{
  "arch": "resmlp",
  "model": "self-supervised image encoder",
  "dataset": "abstract colour fields from 500 small random pattern networks",
  "train_examples": 203450,
  "image_size": 48,
  "crop_scale_min": 0.3,
  "horizontal_flip": true,
  "translate": 0.12,
  "color_jitter": 0.4,
  "method": "byol",
  "norm": "layernorm",
  "norm_position": "pre",
  "activation": "swiglu",
  "mlp_ratio": 2.67,
  "parallel_block": false,
  "inner_norm": false,
  "moe": "top_k",
  "num_experts": 16,
  "moe_every": 2,
  "expert_mlp_ratio": 1,
  "experts_per_token": 1,
  "shared_expert": false,
  "patch_size": [6, 6],
  "layers": 16,
  "width": 160,
  "projector_hidden": 512,
  "projector_out": 128,
  "projector_hidden_layers": 2,
  "target_momentum": 0.996,
  "residual_init": "scaled_by_depth",
  "optimizer": "soap",
  "beta2": 0.99,
  "lr": 0.0041,
  "beta1": 0.95,
  "shampoo_beta": 0.99,
  "eps": 1e-08,
  "precondition_frequency": 20,
  "max_precond_dim": 1536,
  "one_sided": true,
  "adamw_lr_other_params": 0.00092,
  "grad_clip": 3.0,
  "cautious_weight_decay": true,
  "steps": 5700,
  "batch_size": 128,
  "epochs": 3.6,
  "lr_schedule": "wsd_sqrt",
  "decay_fraction": 0.4,
  "final_lr_fraction": 0,
  "warmup_steps": 280,
  "weight_decay": 0.07,
  "adamw_weight_decay_other_params": 0.05
}
Rows from block 11 of a small self-supervised image encoder, named by matrix and row number. Rows with one number within an expert belong to one neuron, the router's apart. Each number is 500 + 25 x the weight over its row's rms, rounded and kept within 0 to 999. All counts start at 0. Numbers have three digits each.
Before each expert's rows are labels from the 100 images, of 14976, where the router gives the expert most weight on average: "strongest on" is what is common among them. Only what is clearly more common there than usual is listed. The data: abstract colour fields from 500 small random pattern networks. In brackets: how many of the 100.
# router: router (model.blocks.11.mlp.router.weight, 16x160, trained with AdamW), inputs 0-159
# gate: expert gate (model.blocks.11.mlp.gate, 16x160x160), inputs 0-159
# up: expert up (model.blocks.11.mlp.up, 16x160x160), inputs 0-159
# down: expert down (model.blocks.11.mlp.down, 16x160x160, transposed), outputs 0-159

# expert 11
strongest on: mostly red (53)
router.11:472489529447508494504511494485507516495481491515505525510442495527460499467473468490480499475478467472465504508444477485478479464515443442491476484535482503507498505461534508479497476519514515490490461523505484477497522527492509479482495494502531508485488444461475497454468507478540475525490523513526510505501523485533475512451541533491509549501502517472526498464455502469510506486512505461479513569464513500472528496528498546531514465514481480464470470533487503486489473507511468
gate.0:484441473506479513483502508539520467516496479497508517512491465507508485515464540499505474538511496508510521526575501562535519528496553537529477508499504463479472540528518511515496516471513485501472511527508518518466480482477484509508471494480518502511510502541551499468478547461447455480474476489526487506487500507507520482533516489511530520491500503505525521503474487515456476493500472512479471487505490486562498479503491467481513540453534455471450525484472503473449507503501511
up.0:503519455512531484480490509527443503476515469510476512504523474504510513464497548511511483485522507526513500516472503469485507512484533521517546520489533513480505468536520487483502474500468520469446494477511506539485494483449502513510498506495460485497467490561473493502502512514510518500449461510520499539478517498490486472522505499488532523476513513512474490508536472469427529486466527529503499522553509508528504423493483460524517465458509488508515531482458531525451500493516459
down.0:483461500524500529496501493506483448510529490541468497425496477459464482508510556496502486464482550498491506513512500478484457500546544496492502510516477521501513537511529481496483495521525516501488535477511493458500540445504484471501437537476500516517549516503514472510517504495495514506523525468463500527500514513481476481524495504532496502477509498482475517508487476523560444529464467513520522531507511491482492500503463496516470491540468508517541531489539506509502453461536531
gate.1:531535517530502490499522494516502515478506502480536490491519511506488502467502509461512479523501513489488487563481461504474536537467494501451502532483539495523507467513448539512504495506502504483482496464482517535519537473478506505499527480488448523526503505480548448529498491525501534500520503476468497482521459491541491465498512551457484537477514528484488439501516483525483532452522546492512534513541461522511478489512509472527544451473485473508511510516532479454492533509507500
up.1:496524502525490512486559526557509503481489504472538488482514535508467481488511475462469503465518492500486506540484489507473486503487518479476500507494517517525480481537467508469553496500473528467472515514478503521483541451515487502484518489499490501527525477484525481519489526530510484530456551470516510502532501470556518500492506522452510535462521526505518458455476491535517489497540495463505506484503451541472480504533494477495518475502478476476543533496554461501510561470481521
down.1:506523489504481503468488471537511508498513435510477508497520511524514503509515501495481498516459516459484493497521511473499463561526527502514476548511473498460480535511486464523481484487513534518474497443480505485497572507485525475552527522534486522541548510492483443501519516530518543514484501525515501482532498507499510445487477483497507482445475516441487499506537449517513463489480501487520488514517503511496499482500507445477469471516538542513495481487519492488543519488509531
gate.2:509527557511499482477459511489492497475480520494486567468507526474495454498499527479496499454481551489476504481517499447499470459502499469481505497513476503535489551482550488502519535491530566487478499517520513517488518517482518514498519549493483449449480522536486498496522493498544536523465502487438483484508474492482553486472508525492450462468468479528485504511511505501508520511495530531478490495519485537513502477507516474498492490478485540528494476511460538497487479508475481
up.2:517479504474515515537510521505493495432505485530496504507523533483520545527498485563529488502418508507507478497483478503484557545506516526510470497475524473471528471516478505507481492531493497440485464464501445520509486518490518446481488516493511544508513497531481521457459493482509509467480488551516503517480494511542494457503508512514504529513506517492476486535536523468481515509501500487483519519521513508475523487485507520541499477452527492509513500559469521484504477468498452
down.2:511527454475511493513545512500483480493484481566496503467502512561483547502466502516516527512568484479517490470495473470497491495467528512479532532488468492520529456485516464507499523464479515476492514485479469541505479479529498558546482533548515497521496537480515511546544473467504500550480509531536506504468458494488480491506493501482487484482516476509473478482535542515503552489493516487512512518521518515464488516498508486479490488469520505468471470537469463490494530498530496
gate.3:499467483491532507512482464516474546449517476518487465536501503528530513507542497488476483545547482497506512549533497509493463495476551487523448509458517487496506486510487497499478479511488492503466526529450511562499487475524491496464456481532517486567529490479463534534484475502497510479488461552523514469499522453529522497478479515486467495482479471503499485462527541505526514511480544484502489475535491497491507478519485469477501488488514521503529548488495505517524522500457519
up.3:489540506483460488529488512466516472520492519470511507531487498524480505502472479501525506479454469549472509493477476504459501453481467472506507471532453494530499498473514500488552551509545527492544537490555484486487528507532491467519554527516524458452505475501489511497530497507477490527504515466476476496510478506465489494459520498475515492495505482489530489492487471535518494508532474496527544490452501519496509572534553508498520474534459515512486458492505498516500479477509487
down.3:525521510499503460492495544457476558473480488499500455499516517517498523489484439491498504536525481514497472505478481525483502526508533487473492443512530455516494482488479546511511501495486474500494526546474528493516487508539520547470514467531476465470491472483477486487496495465507531529470539498520501482474485461537551471496531523477527521485497532493541513495533502537474519490516520481503499513491480515492505503458509528463532532427518455495456527508489499507485539531506482
gate.4:482487513515549539510475518496495480481509511497523476489513504486491463497525512499461537484516523482481516446504547503519511464497526502464529503505549444494457465515498499524492520523421538476489508511480501527482478502533506516469481508501519496478466514498517537458487468481457468493476574514485552498518491509449511486522507482542529497496491519531514513509546506469519523501501497518481503504521493487508464520521500493467432519482492445477492512546510473479488529523511510
up.4:513478522502470493496472494497481483496515490567462559509493485471520510525519527508532453500495519506516529522514463507527479502503509462529476484529492515548505510516510445486532538469507475492518503474487456533476489499500527487504514492517486472469535482537512517490522551521545504506511467506510466521480526513477509456448537491492453496460511499509494498534493488466457513494476500516461483505475508510526528478510536476451527489440518507501490500497428530525454496510500497
down.4:503534498502498455462494475482566487514464500521500512521479477496479502510517513507503463474550489511527511527496490482480501464522493513525488503533507487540496511498491501509494510502490487563567526501501571553529513488446501492509526502517492471526470493504522502492461512538487487493471528462523497471516507499457498488463453532523481434506485501484520501480535484529515520469481504488485523508509504501463487488455490487502441541499486524501449491487507459459513490497552518
gate.5:512495480512475499465494508480521510497488469534455489493538501510507542486513527434492488519484496534490530502499501560479512534490520506522467501480479470493464524515463522510458482483483500500520535508487513568523461513510458501510473531456500515481528498512504429532510538486459480490473513508502480460513516526486477519495458516509513443455469451523469496492494503512525502520541531491510516491530473479536506534479476489520477530519515504539484541513480485461508533475484517
up.5:480505522517538476473527475542541480486505532528500528487502478519438486501416510519532467510513520509520522499504521488559478517532485495498495520494547486501514513522485518511526514496481493494473504508508508462477551470515523523527512442519476526533513488498540494439469511513560526510479528482530484508509464505479501472522514477476497531487497487470505506498460510508479524488489483503477487490520476517491500466517498498460568489452485466497472477521460503478455474516479494
down.5:465531509551513466502507506486509538517538508466503519464494527513502480519513481447537498475462477515486507524459478493485525512520553502514503511485476494508518498459487528498481539489498484464465543502468503510513504528517506512531477471460497506504532475513462496529510516520450514495502526461498492514481472489486503499528504476484511499498503504454528516486474437475533520525519482569531473520502434482472526514463474481484534513481501476568493537491481509521534513534483528

# expert 14
strongest on: fine detail (44)
router.14:494519457455499491499511534462466552508497478495465517506477480537556509514495470498500516473471524495525476487467483518500499482505489522503459496460467546524502543483530503464495458504546476532480468494477500448466487502490559481514519482509523460525481456498460495455480498498503463524485477531513507490528496490493481519479507489501504513497490502495491516523497497483486481511490481475445540516487475497501489522495475524526508490496504443465475472530517425505574492496481510
gate.0:449496512492453510499510488476527476512489489522522496511439487515492496486488522491521504492463460525494511556484472541504508504481501495490467486435439499539464491502477512508551512514547453528489481522480532482475521515529504487525526468514504516523510478502520462491503535535478514504543503453497496479472476514515485518480508503497502490493491492443525459510484502514513504443507471486535510518496462486584503535502509499571504465502516485485517474493492516477484492488512525
up.0:441533539495455500491501519471494485550534484500506516493452507522496481520440523498509484467478489525505498513439466560527525525480501500477489443471451505537463528494484493528522524515521487511487509517489526510444519511497511473502536485524480508478510467541550473472523531535477506510509490469499502474521485508506490490487485516492479497489494509459510477491476466511485509474531461494517524518484460485577501534489537503543519467489508462479508468483497487499492503519494518
down.0:509497482519500516537469515433491545487472474519503481474523500508499468461519564496490501487517445452468516509504580498535521482466471508462505478505499519530439519489474500489497500502497506553493479510477510503484522527495475521499520569518503517526456488492503513473519530455509476505484541507486558472484500540542507497490478444548524481496506529478489495478480499507518513503508493492523497519487473457509497496487508512524500503506530507541514458470479515493490520475529505
gate.1:468491475492486519474491540526517499467515491487491519469482439558516530487453538518458512468440503488524467472466499491471523473460495487515507496499498508472491541480495513505493532503492545547481431460484517494494528523481510527503484500534506477471507483485518496499557508477516518527544452467482500508557477513513506498473487516500491520511488507530493486485539472477444507495499529505558532490473511492501545493534487464494503474525471504504531514499524498505484524485519469
up.1:511520541530495503503534527520464474500496481496491527500464543509515459435512461504490476494483508506469477485517498486444509503519515512518521496485506506527492498509467476485539508519511463478459512459487457497527490476510507492442528524503468515504517488478490484527490504523543546519505554485524489501525482457482537471525552547472487481456551510493487500512477519521507542501520517476531472536504469525507504473548477526504534481493514538533546490514509508524517497534473536
down.1:493523487467497501494509543477503509511521511463507534517499502492511531535512520511529507458463488530521524484481503483504515452513495498512518480548485507511528458519526508504492514525498493504537436497486463458506458482523447520542515517510482508506464490510527457484476440542472483526517519521490505544536491503522471498492479484496467498498525455520512495522476469479477481528507509562523473519446519526533467520499500531483511486570471509528506517438500497486523480517480483
gate.2:454517506483524467509475477537496485487519483516525485503480425519539519508485500508514471489475475491528473485493524483518509523518515468516496536541515510445479499516472519538495527510500526469489525451470517514509486498430471515494522533524451505467496516516487500518484497530463517456502503500497530502485470531497514490515503494551537489501532495485511490501469508509491567460432529540508493503529524478504472473494481500518509507516578474511469507497475513498464514518532520
up.2:502520515461489512522488526491493517495489519451521513492452561432499463542460505520520542463463496489501518482511469490496502508481515492497470508490452507514529498498540463528488500482536506491569490489543477519475522512578521496482533449534551480493493483477463520484541505502549494544485499512486491491511502461492518503461491526453466510480469519538485482492511486490500457527532502484486486482494484501488487531494490494496516467500483508503532467490518521473517472496479519
down.2:519504499513514487516500539515499463504485533450480489469472503488501490497471513484496470487534551439508438500463482469538469485471512477490513513538525517479522507507507484478490507532479480505520512477477448485535464491500511524499487541520446494513470504504485522488505473506481509483453546543489519487552469490471522457511495566478545500545539502501490509483494531499505494527535518462496485477493482528486480500526520473496459501499524520487542528500461490528487482501550524
gate.3:480504516506487513518509499512495470507480447496497471489470490503466490447483517464486495497532463519501527537523490514526497518505558514496467486495486524527471507543443546521528501473539454459485513544490538496462534490511492494516518479491519528527532461503527459517490542574463508529468490456482497472529528497505521507527483490495508487495526526467499486474469505555519513475501500487545493496486478476525461534493467516501533486515519525503494517481514479494503494442486533
up.3:496529469528517521516537492492498512440515476501514496520485533516488539475524466491488491534507489510489542529516494491485466531499487517472476509471491511538494470511492536506507513481496520462467544494540478468504541509530482496503515521480526549527514479465465485555472541527507501479486513527480497516502484512508525497532524506507549488433525495519488454495500519525509519452511476475490517495531433503485509504516446525483517513487484487498497534488522479509540566452522534
down.3:481509475457481461507547524482490485524522490536511484535533492490520546543542493471476481489488523504483486523497460486525501495499504485530549512533470454501516518509550490463472522512480479496478499484476507465579481527517512522534510470496489543493487501538536496489499513484488512511548515502491474540502512518474528478515494484482439491502528518486505479521492509548504505428514551466472508488491526551503506475504478527507483474485493529488477466484475541485474510491479525
gate.4:478487529468547509501506510515493485477497503492520496500491513466520502482536518493516464508466481547469522535491464511536497517471548499524506490540491470460460478518482460498496518541497494503518501479471533518498477497503462546496487497499490535501507469487520513448477497504446504536430465528544515512545496447504527489507524527525481500482521437477497479462528506526530526491510537501499486453453509548487534479499462495483534499504492506498511527493503517464472531473508518
up.4:541484491513469526531513492458503488486502546501452524504530519563519534504483504530492528543520515497469496454479525462452471477500479501458500517470528522499536504486547554482476493503468500508487507498506460523520496513497514510501484502497536465528496549478487524490513490443486488516547458497497481508471509506504478506506472466477457512514498469536466519553494523493529462511528514501462467522539493481467548510510525490487469516497522487516469504541481517524481458517488505
down.4:516523481495504457494482465485456501472498455499506506509463484491533511568509516500479474495494530530493494477575502486492491531491512520533505508467492502512540482503478486531472478500482500482533521491479505440521516498495490490560517472489468507559529464507494470521453538507520519513500465507515480502523523501490542487537529498485439447510511471501545513476494477490509492484504509513453506462500506494519491499463528492482461485505521469499507534556475549492512497478539514
gate.5:491542449490524524516519517524495528476472495488528441513526476499537538463505477518467509467497521446508480486482504495510509501492484519504524491506515497489476485494488514511471513506459505500502484463484491520535481484482492501427502531515558536469463449490463518510500515466501492502499497513537569521489491492482521518509526540550530500513502471520497523473550467504499525487467513495483513513525505475485478469518457531512465542521540534513545523511517491481539512475535523
up.5:452518466502513514519527520506541517526491516512530475526503470518534507496466485475458534490504499511493475494440551508512502469469479530480517478516506473466479522458515512496455529500464521547526502484457546502531484527529477516474484501495529510476474481486509490482523506463415473534523525507516522525498525516488470523511525505517528529529448479521495514483508459493515497501527486490494513501488479483494506540502499518487467535537477496453508517514543451527531536499530502
down.5:457542470494490495551499432510478502530475494516477505518476497547492479484500533519516442494462505485522492536495506494465513535527515504516500489500498526466503505492516545451508471496499497522492581492579505522494516500487475503495496491520523500461517493518506470519477501531475541522468523544477464509489476489545503545464463491493534495535497482479459481494512494505489538466466492493494493500472485511519468489471496551520544500545493488506504485500539491487479524523508481

# expert 8
strongest on: mostly green (90)
router.8:476518491476517498511521482512475551483459501512512489528487509565502510493494486545467520467491447477532496470476475480471496541549478483527457518493470504540517538473522510488508523508528498512497471515508472434525488526493539470504502486491516481500507526492466513471490482487513493471468499551475465453489506479534445503456475503500529553497491493498525514511525506494512483495473504448458526501478514493496520510536496506492475506522521469477494465521521487512574468519474479
gate.0:472482506485526496521456505480512501526525485510491469491481523441512487517486520535506488535507491520512523503487504521552531549482475525512437467512501446477472455452510528533483525506514465464525483472491508528495524524488488486479502491546520548474514492514530472460472515515468476499541492486507524514504510485489525448542512489534524522487465466469484501497503463559497517469504490524510502487544463501539492491490453520482497501498497510453482495515478520457479510469518527
up.0:487528505462468500540517482497482522496441459493503502522477527498510505476503479522527498487528473465478528493469466515506531513496507551511449463476469537523507485445490470459476528534550508497541485507494502494508519552547528444503487491533551496521507456525503472475494531508515468540489487551499486495515522500523511521485469516525533486511486496446507477511503505531493498490494512455516484472501494516478487488507489525500508495503507539455497455517501527504526484447529540
down.0:480490485451506494454522514502514511516509527448452525481513502458521518473493523568529488496515518522485494476500500483489453500492539501484507496495475483450537490523514537525466537483516492486536485468496525505499471518524523550507497506509495508493469492505475453531502482490472508525510522521516530496472517475428462473538526495532470487501539469506491489490516526478515495480535488534507446484524512519491487455513493543515520492491458510514488481506513530437454466479495482
gate.1:459543508518484498519528499534480512521516474557513527466489449490540477461512514513475457485446527496498491525481529473472503461501513461485521482486512480500476519520486507537517517473489519506466476496483538512493488497509508476503506490465443500463498492524574467511531526527490528524529483478508500505559479500534529531487495536480477485516524531456472481465423504493479479486525519468509505527493474511487523494505519466506530488530475545527532498501510503490500515481486483
up.1:470477499491531511509523467480478524517488519430499508524448513499503536502513465496494503517527468515500490498481476559497489539471500507510462476495468487492497499466479499473512525513515500508536527475471494506526513474505494499499477494539510538515547484457452527522468472503465523460493497536491501474498524484495460474506478533536547514496456514534527460494535524522559504484518490489485531458444455472498506526542513523518497505519476491473520510492537469481532538509494532
down.1:490550508482515468522495518489471527452470472527483525544499497516532493507517463508489515504513503528493494478485482493464449540519474517528512521507465517505510462525574498502477504518561496475504540519538518521509512490501500501475508547475489486500498517520512507522486499529522517467492494542490511524519481417482487503479547471524488511494535511477446490512514514475487501469493493474461514528522485524479500467471459507474534438502526495524461485494466482498471471472478518
gate.2:499553528511501457522497527519523470474511463503485507488509472463466479522526503471487480504520510524522538520515472492502507530513487471503502518517508485532497515550513513539510560504487475447500499498518497504479554479509477503514544523499468544492553488505508477510475542531537483464500532484483513463523486483459542461499501520473479436456511447520491507455469498525485485514466495513454506462510499531516473511518500508466543483519465513517501502479470523509489496495457523
up.2:535511473510485485484540511476487489504503495468511481491517492530514534458462482484519508525550468536470498498512452524485510504488517509523500499479458486502505470501458542522495534460547460516516505506514529479509509509553479465504505497508540486493516494481520438546518536511449503508513511438496458525487506515509490521513449510486505505485530504490492485538478543518497514493527455501548498505488489445510510522532462516553555487530475500491514503474536474479525480499489527
down.2:501498509506487484497549498524518487475437536515493444493508498534514487484490500510484493498471484540520516511511468496516487508509512497522473479487531518492520462547481514496507537483510497461540512467512511477504456486547475507502460507522505485488550487542508436527481476512518518511495489493536471498488495490453521474526473487541496500567504493531488502477501472459509534472523492498486479489520459465512514510499479448467511506480488511524474511496461535503416523511543540
gate.3:572480488525467495448483500518474481472490462526520482513544480502493504492449543489465463499507525475546461510527488497496502492484517522516527523501495490483477488505496528543463507500475499515451481507490509569518488434564466492478489488490507516503506493495500498528541515511500512479503482500502522461486489501513510517511513504485478483511488525457448482496473492473484510514514526503531438498539495505544504480488462452509528517492555478544530530484473521509464502506504515
up.3:516497545513477500450475550518469475500468496501547490530508498510513516433500523490470526434525529472520471473538500481499451491494514514546475497450485518502471524544504509490523519483446511492476510565527511517490501456531482512487518518499512498536488484478494524482535514492519506475528519498510529483472505498507497498478471505493480452500472472478525481514485484501521516531496509500531453514475479496517495472527508475463470515480523473541531453491517521528490531558501509
down.3:463495455523498507506557470494480462519477490443462515489493482493515504445516473518523484496519497492480524538509472536497534453439543485516504490491532442524501503499485479491486514498513531520507495523531479495448538493510495515471468513543480487504473547515533513479470485454513530493495536522495501500503472541506503524486523533510531517540511492513526506513471501477498498514453496475502529496484502523518501509460524516517482529534459530484454528465517509544455516465476491
gate.4:489475519515524514508496486496518489469529521551508505487511496437521503524552548495492503553495516515472510517458532486490478491472519535485533465534480472458466446509509554527526508448455498510502526497504557517512499493504464526520502490481491522515497520481457501478481503499446453566516533493500460546510473500486527518497467473493510508507500465461493490471475469521517498532496486518504479511527475539513520502462511485494491509500484498505536540523474503497470521498464485
up.4:501494504549484470456482464546493579441487484547515543486518529528498490474540495462525491528494495515469497493480488513480504473518515479516489479460492522513526486457477523469526530496480523483502518493508497486517505523503526500540516501478457484531502503535437480530521500526537494511468494485502467540505476474526512549460509537442482488468502482472487474520485503501505529529559486487489510531520486526457518517501497504480499493484521496554508511472522511516504495504493462
down.4:507473516505527496482561450495491447480490513449482483507488520533491521484496551535500509507518491508487507499519526532465462531430519497494541523490511518510517482487497543506533497497516534536449493455494513456489483477503499434471491519516522474513471521554521498493461516494493482537513503514501463547475537517504523474475494479549531525464530514466491481500492505540528524452502482486494496483470522492508480467531485494440514466495476510488489491499494506505521477500503504
gate.5:494500488478494469512489488522472479469498497479512490487505489497480527460536523518530515488508461488469499486501486496511476490467496503521556495495480480524488492563508503502567531524494485488519498473520483517489495491483488543496531528520480495538476454522513531523487540507525513516474509480524534507486505483476539462504424497516502501504412508466524484460495503485538526535485465501509508488453525514501518456521469479463517501523496516542491483451472540497485467493524554
up.5:527485503531508475502486451446515500503531521548479473500545517479483494538485500488482478525515503511527484514504551528499504499492492493478487527546536458475505474471479505527413471474483497487487523514435507535523504495508480496513450485481484521519508570498503478502534459491475477465506501514503481545497485534533484493519528485457511491492509486497475514503509517515443515505540535527496499540542484489548505539467524504508473507488497493486496560521506484510491511488511493
down.5:471516562532514510544480486506465517514523497510491512522521468511503474470469491516514529488535498516479490499472489542488519480492548499552515516545502457517471524525482469506503509498522475458493492495494456507465498442504482516522462540464502463493476540533517504521508443488512528478453489566470515460529520488481504516538476511568497535500488484529503469485507493484483531489522500464486505484507477506518492501472500474520519465497499476489441522491482511541481504480493486

# expert 10
strongest on: mostly blue (44)
router.10:464502492452501512511538508512483496476456486502464513527513494503539540495503500499494512515496484532521521466508513505471508538537494542506461478507492529534509506466542485487473487550534476499508475527514498458506504511456552483521520489449539517494505533496455484486477512491501508524514523539461510518481494494518485512462506531547544552525491512492487485503534517454521478483505482469471560487468515515453498532537536509531487500528512492473488447512526454508540508512492481
gate.0:496532552504511454476504500528489520513526511464529506492517490492501448539507495507467509471498451492514483467493492499490553531483510471494543518536517483494492499507474512532527509478502504461509478493515521535430495503479473514515507491501456501483502531535526497512545515527468515482506483484512525495480531504488505428507457473488488508507453573503514477473466490490446535522452504519494478527542540500539513471497531485477518502487549467498513525488500495472490523484521509
up.0:518506493494523505515523480458516532473513510522506483494476541473509502504499469479463439459483520454502519550556510554512532541503478462468469484542514506474527542472497520510451519503541503484484494506496506524528503504495467495492474487541500526509547540478476486529529483468491465520458495526525476479546492481533499495493521512532497509491476475510495526466522506541519519515495551475509534462515497507484465501482496528483507538496472491505496495512526455492540471491491552
down.0:507511521512495469497509522546497517529498493475479450521487521498499453497483459483485525504489490523510512475502474485534517508502473490493492521499532541492534485499490505484475472532522513507493482547462534440532494486486526500456524491518514506534505500478458490489505529504481524509491472501500498443490481488491467517484485521466446514525475515511556511483493550500449573502476505508458517540476488484557504494492529507457518541562491473472474515509515534505512546470498488
gate.1:494524531492505479507479514513566448541520513505524487494488461473453444495502496506481479483488507526529512519479512515510480470495510458506513495522490465528434523517500531537557549522467559470498508527534508494433511477525466526511519475528482469459529498515530499476486508545469496519508532480497501506523492547495482500505497486491511476500477496498515502500449508519499501484482437527493511455509504501495504489522520485493508486513465480457475468496484480501464552501481519
up.1:484469526507464477470505497520490468510526472530472517517485528509494473502507513473511489537503495488502524485556480568590520505517531508526491485483505461546486516511501464508506501478438493532486475492467488536468471480497497520536483464499463507466511490545548490490509512489490505505518491499521521532493519517468542458533530499516486513473490499477504490519483471475465555525539502527458519486505495487536524474482474496465502526483495494518464507474506537453481494529511532
down.1:508503518528457503483510499493517556501518523484514498499487492536491472503508504472509491486484471490483460464506528449524497498462444508520503488492479514506519517439509465485486473458483528556528495526518504503477488514500502541508475490517499522468503444556503471498528492484529504504485530503487472497510449492477531549490448503505525514494500529463451514477464501477551529500488487576501487490539478516520505550473508524501494528504464541502494514513485454498497497538531496
gate.2:517477492497522466471487524518467515491479471526508531508481516456501462485486547458506466467512529435533517548539477514534504440505507480471503530486505517537482552516477491498495483535532456480497501509517490542473474519455478495450508502476508501475519472494511522503524504498489484427482479500519491453484498488457534535475529497484486495482524527513454532493467518478488466514451529514495470503529508490538497486497510478521489511470518501499508493531489493491477488546484526
up.2:496496468542467540508541503498524442498499475522509503521464477502507504442497465508493485544530518494466536508510555530507449473498483485498500497543483517517497470535525502497517515476478519477520549525551514479492492507473481537524504498495505504466501477478514501485474558529523465476496491451510483519526516536478511524536480467484533505477507517492489521523475483544492479515512442498500486467511489490502480488493490518480480579526504515493463546475507479453518505494526511
down.2:553515523492478471471482503478496447468477459503495459519505510513534512483487501450490483495486475517558495523495495501501486496539515479468499481495484481512471493499514507468476491490545518482539469524496530451532555511502505466456542518534534489492481478452498507518470526466512523507473502530484505478478468504504468560522501492513524495454532495498471516535493511530481534522507488492460488481532477483558482461523497491527466539538550507542498512477515489509501506500525473
gate.3:498505525527508547514512483515455494451495509514510518495525514456526481492527507493475466521500536503482532547519480520533528507498499541534490485504501465489483487516507494544478492510482502476470510508430488533511483502542441479467451509461545549478495507508522469472480494511457498511487501540518519518531476479503497515527517519507488513517470494518456516508520531512491516470516508504472486466515456517474505461470463501537508518463487474506481517488485486467483521519507591
up.3:522460497538514531483493491517483552455489492543468491472531498502495507464557489504487508509504488488489484525498511478491471502505479530523513505493548515482513448535489524563473483515483506509440483502423506508546505493484497488463446517473484516522485541480476490480444460532480554496516472537525532525489486490506491516512509511533472518524513488499471518509516526475491472483501550480467496524563487480467500467529480511502484511491513500510496486504478484489503520547492505
down.3:473548532501466463532526471505470489483472501487546515495514475482531473475421530513516514512508498505497496489480500510518475500475508544483503536493496455511496527544507495488482495511437455476505503526507496530522496472466450515482546495468575500489465502513491523475504487487464520493492470520513507520451502514508533514532523481558511477542513480492498494485481519500506518452499487525525469506486476477502516510483504486510464486484475534481483477480483487527513551560521520
gate.4:494528459477525530515512468491460492496513480496486534489474490509526520525491531509470469500518470495494518522508491527543546486483488490532524483510458498480465499518503469524471491473493456510504526505513484514471469537523440491519502539485521560483517479554529502492513544504468468465494528523512467508528525484498501534504494528515506480501528509445485490490464459494462465472493445505471453500497499468514487485462474481525513521492535527488515511503467510442502524455535529
up.4:484473501501510525502489520511480498549522509480467517522441498509502492472508453486508511446529505480488479466531530529489500456514518449490444491519467536536476547502540439489502513491511514549504469499519470505470496475489535486529506493501505461456520458513492547508527502451540492479525515510488501497502533519473513506437503471516498463499507512529539506523470491511537462502514501508507504459468510502485552501498532529516465525526496504499495458497535490516532492517514487
down.4:550492472534491505467494485484459487508493458499521512494501499499500474538557515462483469485528494463495522509511509532519509526525525482487489537504533486510486521504468514475487533494548470504496482513477516496483523526488487507514511503499528493476540550473455480534493500481539464529473477492510510555508413473523504453508504485528460521456495526490461501497493494453465528558486507467489468473464527495527501460477526488512488486496557499475513508498522481493528501509497523
gate.5:491440517496471491507517500472535483516484514516526513488504540556527508476483504486523527545482470542506489518500485533472547498490520496506482476541465489531509506474470550524529502525549487529489494501494533471495537511505481511510486442497496503512494509479502486491452501537442513512513506487499490488519479475511463521511525501480484540503466473469559483488478511531523526486536491503532529481472473501488528556477525504513537459523461528459525485488508476469511480470459472
up.5:554508504504503480483482504518493479498511483517493471514483475457483499506508511503491460475526522498498496515541484490547477507496504490515505541486540476478484522512502510505468501504497507446490536487506477528485479504514508514492522521511494507494515482526503518508542505503523507481455441489493497522506465507486550480493481484491466509477570530523440513516539516487482453483465528504444464505550506497527506460548480487465471518460513477546488522543446531478470521521494564
down.5:470467536505464522491474489543486495484456499484497506474510483496474522506507502504512521464514508542505480521447477517465488505532567507493510491529458548498507479519498516502512511529524480532508487505482501510525481529505494527464524479525457506505541495491488482471465501474532525498503519476503524469540523480501419493484452532493468517495523512469494494534525532480436490542551507487483517526521537556505505488490490518522478488519533504510526474490500504479475469455466469